A small image classifier, trained from scratch: batches of 512.
Rows from block 3 of a small image classifier, named by matrix and row number. Rows with one number belong to one channel. Each number is 128 + 24 x the weight over its row's rms, rounded and kept within 0 to 255. All counts start at 0. Numbers have three digits each. After the name is the row's rms in percent of the matrix's.
After each channel's rows are labels from the 100 images, of 14848, where the channel reaches its highest value: "strongest on" is what is common among them. Only what is clearly more common there than usual is listed. The data: numbers of one to four digits printed on busy colour backdrops.
# convs0: first 3x3 conv (model.blocks.3.convs.0.weight, 128x128x3x3, standardized in use, each kernel summed), inputs 86-127
# convs1: second 3x3 conv (model.blocks.3.convs.1.weight, 128x128x3x3, standardized in use, transposed, each kernel summed), outputs 86-127

convs0.96 086:079145123112157107153130146080119161153125084095147100137146105148157157148124119104127177140163132139110152165158120095112141
convs1.96 084:128130109161111127109121143127166146101126145163174164146117162097138153128128170155114134147081143157122121148134118095137128
strongest on: grey ink

convs0.76 086:157114124169113115131105128151134128166191144181143114135144061138122115159165120108115128108126119146137184160126119128109142
convs1.76 081:106124148105134150137120119156099157155104087128109146163144109162120154147152148137128172163130134104110117135127095109143140
strongest on: yellow ink

convs0.10 133:135157158131145109084161101110199081107139106141137131070106125107146132148119066122112166150116158121147132163123108131126156
convs1.10 131:096089114120096149141086070144134163104116121115117140150162116150082102156134168130139115086129120122146111109111103153144107
strongest on: grey ink

convs0.54 090:151178127127103099098115138147133081147127124141108124138176118136137114128116115099131101136154120168101170124146112091141091
convs1.54 067:132130144115154130124146100110170187176136147144164126108105135079109136164103113145113135128114139098115112165164154153129138
strongest on: white ink

convs0.24 086:098151105136135120128148118152169162125174171176103123129147150112148100115129138121147092173115122137122153172139164132119149
convs1.24 077:130113144132131162106146155142110098117128139121130133140136063141133101134129122135125145115145111140109100143098098080170180
strongest on: black ink; pink ink

convs0.88 090:129159122108171140148146148110086102166119117146167088114135128140134161168144161115065155185153135136118146177123078113110122
convs1.88 076:144164149139152154162153129115140137111141133130156178153139136134139151117148124105149162142140112180102132138105123097151159
strongest on: white ink

convs0.33 084:150103144156096113152127109198126107095131130096119154128167166135141110150125104108157110142178121162118176129110130096115128
convs1.33 072:136124149148160114152093123133147179135140125119183130130128132090092113131095132121080125130132113117146110188184174125144099
strongest on: length: one; black ink

convs0.31 098:122147136125146127141145098131141148120140139070121157138127080118117122163141128138114136147125098141104148120112152111112170
convs1.31 079:155125131138135143124122141159127111096153132136115058104158159137133119108123143111181104140119125190117100090144110156115134
strongest on: blue ink

convs0.75 067:166114145169121124129113154126132130156178132108110115133107058117085137165153145141112167063131146151112124168119129121126166
convs1.75 080:133133132141110132144154105148109094108139117078110136098162149151113118150103108133156142187158131104144100143110114158130125
strongest on: purple ink

convs0.108 106:133131120132131099123116143118108085156107116129209127112097106131129159157149120109079130105129089182104167130123091122132138
convs1.108 081:116124128139143126121127139120167114130154128150120140147144141123113134150121124151151165161121159127116125156105125129126108
strongest on: orange ink

convs0.112 073:175156100114099084092110142135163155125138149141135159117126167140128149095188113112123119128130099166166142166144148105143121
convs1.112 078:117160127149153131145150153104101125074084144133112160133133101155143155136119146146103120117122158125154138141140187128141141
strongest on: green ink

convs0.82 094:178162113135133108143128092151154109139146139153149129130165135121140136118149128119124072142155155139125160105104132131127084
convs1.82 063:148138161112112185134144148124165132110086168153125153145122132101108153165113150151105148101097122106150159134173135124135173
strongest on: orange ink; yellow ink

convs0.125 094:115141105130129109154119099124124130153130084158203125164103130101085111156176141122125169116149128144134181156087129141121105
convs1.125 077:112129130139112141114120132158149082097091168121076114156108124135107137096077096129161131118090093143149124158133137127142119
strongest on: grey ink

convs0.21 114:109127125184138094133122127122122117163137131111131140105126080108173135148156106101126156119122152126131129145119090138120143
convs1.21 139:134154143114090162151124091142131105138142076102139154120104114143125146095119092137095133142056123133124153105092126125126141
strongest on: orange ink

convs0.99 096:081165125111158141141154121128114101150150111081171097129153116168126162157125125114096162148147124128075118145142122084118151
convs1.99 093:160138123140144135154110152160160132113167161156171137163141164159135148162138157160147144151132158180120116143122110115144145
strongest on: orange ink

convs0.51 115:133083116114149070111111176095160114137170104161124128067108155109119128103137094138131149143122151098147144138126101127139122
convs1.51 109:152072111160122141127136105125128139123132150122153105155114115112156093136147142100161100136139144176105126131137105101125126
strongest on: green ink

convs0.115 082:195141108124125142123121115150156139074146138121133112144177154128067119160133133122131122149158112144122163128079155133145082
convs1.115 092:123135139147127151162155145142116124166154147157162145131139103140149130170110143165122154115095152106130140185157186140105177
strongest on: purple ink

convs0.64 139:090172125111174110122089132116164145159147120127127121164115098113128127122131109118135136153129148130110143174107098141136129
convs1.64 148:156095133129120123136134136115083129151119140094045136141137095190155092088126111122116149142096122133133161137122123133121152
strongest on: purple ink

convs0.72 114:121136164137157091168150133134125157121130149109148151128153072108128134141137156124133100133169059134140109094092160071083109
convs1.72 072:112107114137167087120106163148103183097124095154147133136141124124119129113126109109092157116078126077073103162168138102129083
strongest on: length: one

convs0.69 110:154138120122132116103158111093141182140151122146143152123134087146091133144100139110156183119148150110150102139103181117119111
convs1.69 126:096131105111107126127095141125116152129096155145170165122099126038092114179111125144123100147133090122144168141147166138124133
strongest on: black ink; brown ink

convs0.93 125:100128122113134132135101118090103123152140117127124101104131113126117131119119079161154148134087141080168061148098152126118086
convs1.93 137:122142116144107130134124138115156126176141133099140119101123086139114092141099102111106102119107117159127138099133111129144155
strongest on: grey ink

convs0.106 100:118153114148111111134141115096138142165154141096080162101159127117095101126123135137151126201150065113144125142132134135138124
convs1.106 105:099076135154125155132104132125146105134145115102128141133172160166153171106162139128135102170147128100093147120143095101144127
strongest on: grey ink

convs0.65 092:118112121112115119135128137140103140150140130084171156081097137136095153149147108104110144143164108121153176132114121096127158
convs1.65 094:134137132126165112127142127152128079121139140152095133164151149124119129120115096112150118087117128112099068073055096122115124
strongest on: brown ink

convs0.105 098:117077148105104157128105124088126119160141096111185113108089114152126148158132131134100134110107147157107186142103124161058140
convs1.105 080:145134118123142107083144150119129122145120133168211116088146173100077108143133137124135116144129126154144106164132158125112122
strongest on: white ink; length: one

convs0.73 116:155100128113118134145112119030144143092157121134129149135094122173059102152141121136120146159136150129117176138095116157102124
convs1.73 101:172107138155139131099115099075126102143139140119125092137114128123119153140107141124108138141116123084133107082144127106106138
strongest on: white ink; length: one

convs0.50 098:083163107110139116141118127133154082127140154075107118119135065129125147120134059134143164139115141154121183156133134134133108
convs1.50 100:115094125097156128130116109137106091143158144181166165109126137107117113176111059146115086076110098112108131145117116148104124
strongest on: pink ink

convs0.87 104:138124106112115119160097145124113173169161104134130114150152137112132104063157153133143154137126098088099139155119135133107149
convs1.87 104:140124079116097109110119123124156135112097145139116123110100128116150129130123136124088116123079154147142137151138127122127133
strongest on: teal ink

convs0.91 075:115129133090125127088135105112089167187162141127162148117131090138112137097129146124145154170108129138135149173119125171105109
convs1.91 089:135136129152159144154161143112118141157152133138119123110148135148107128148149142148125139129141127125103119116111178092136191
strongest on: brown ink

convs0.89 083:094120156133129143135124126143117169123161093158179129170137116172105137159099147081164135146110155162097104168139118125115150
convs1.89 082:144129137121130152100114145123084118095174124117088105140111099154160107140121139156125131136096088167113151096094056103125197
strongest on: on a plate; brown ink; grey ink

convs0.86 070:130158120108132132111081131105128173115179157120130133108144103109119132095149118139155113174123145097159123153111141153144123
convs1.86 086:121136134165169133174093120094120149147170135130147154138162175134148130126148133138151103199151171124142156185173145118152123
strongest on: teal ink

convs0.101 108:131157110090147113114124134141120147140155114041145117117126047135146151171127117123099156130148103125132129115145150080118138
convs1.101 091:100074153151121122171122118144159142127135125117150122114144139109105130159097106120152120169101124128096138136098134127110100
strongest on: on a plate; grey ink

convs0.49 097:147119110122113110111107123061149134176136165169148136116143156139134105124098125115150111163145108111142164153132143135143052
convs1.49 083:168092144104125151122145103140156145163177128138182120115105110115120171178106127113082132142095147122120129127177112143105062
strongest on: orange ink

convs0.17 118:108137145099119150127136090119116134128151105110169138105139070137083134133121146115132158160119143126142148141106157139094153
convs1.17 105:097123100137118121106095114137136127181139134135128102114141144151109125167136138130180113070177121104130131092135113133116131
strongest on: orange ink

convs0.111 105:100148133122129132146136142096119127153168121142151182143092103116079113093134099152124157148147114100134146112138118145127123
convs1.111 101:114147104170112085135134128140124100116083111130086088116124136166165152078140117099154133139138148128116148120152134071154136
strongest on: grey ink

convs0.116 086:085125105097144114109097143065137159109162134133149129125137122129167111134124090138142185190145139096133116167089143163147087
convs1.116 108:165128153117150135159173118112147118120169135138114151128123119129128136098160136105146118160122169111136173156206158104129172
strongest on: purple ink

convs0.71 106:106117116147112139129108124142109128162162128135117097147150115085128122170127130121119172124125167046102177133146118129122189
convs1.71 100:117148138138125125120150107156128115073086126095149097127172145150156156075192164124144126113136108093130135110134097137142113
strongest on: grey ink

convs0.16 081:135039117149121112137129088134135163110166146140126140125102141107121124116101081105118152086108125126125138112093146138110129
convs1.16 097:134157146099124147138115140178112107100101127137103135129134148099076142136137145139076144123093121086138104167111132131132105
strongest on: teal ink

convs0.67 087:066077115121119124127097109120123110081135115145160124129107147140089132106138076126115186125112174125128152129133127142150168
convs1.67 080:131128142156139099139154143145120122115132134147104089115155081155107121139146092102160093097192075131127107141125132146147180
strongest on: grey ink; orange ink

convs0.122 092:135116107149123159152143100150110122154176141081143126122171094155145127159133102053113150151154183157120171150136158134076108
convs1.122 080:082124086110141106096081132128115144163093145137147109151140133122153118125154132142135117134152088143123092108137153136137104
strongest on: black ink

convs0.123 099:111174099141099066145096073161121131174168139120167149125140101126144150147101130081138153127170133105067136162178139109106117
convs1.123 089:112137151084148103114122129141125145145126095143134112107091156156167123111153113154125116124165128105089135073094076101103152
strongest on: grey ink

convs0.98 121:151146138098140140153103103107136143134161116154137111136135156116102135144128107090122203167114183055148145160130127124098126
convs1.98 131:100111092144153126118128139104127075089125110106132102151133134114096133136117116117136096128170134131138096105119132136108112
strongest on: on a plate

convs0.37 102:159110143120142104118117102106135124133157109115131135109136047149134143073134133097125126139134165138143156148124167139072157
convs1.37 094:136108096109096125120054127108139134182094132135153144089076138083111142115097130122104131125104107129123167135143112127143118
strongest on: white ink

convs0.26 079:150153093112162129071081130129120081132151141151150091101116097160105158140146119120103154099166142140103137091112140109113124
convs1.26 076:127149135110147110161147138123134162169140123181118132119156176157123163136136157100141145128129160137123121179137126147146129
strongest on: green ink

convs0.5 115:159118139108159130111152127147102130164145114096167153111142067140127151136148142132144165161139151120137130185131161166093111
convs1.5 162:111133144108107145147139129118123097155128109118142085145126071110123104149139076150138125142110116170105162108128133122094141
strongest on: brown ink

convs0.81 089:140119113103151125121083112103137134158168107090128115120172087144116118108093118142144165172150160124152127090095160118110091
convs1.81 097:167162131114119133158115120150137107183134137146135138112125139110119165141138121111140070145165143110103136131154134151131111
strongest on: black ink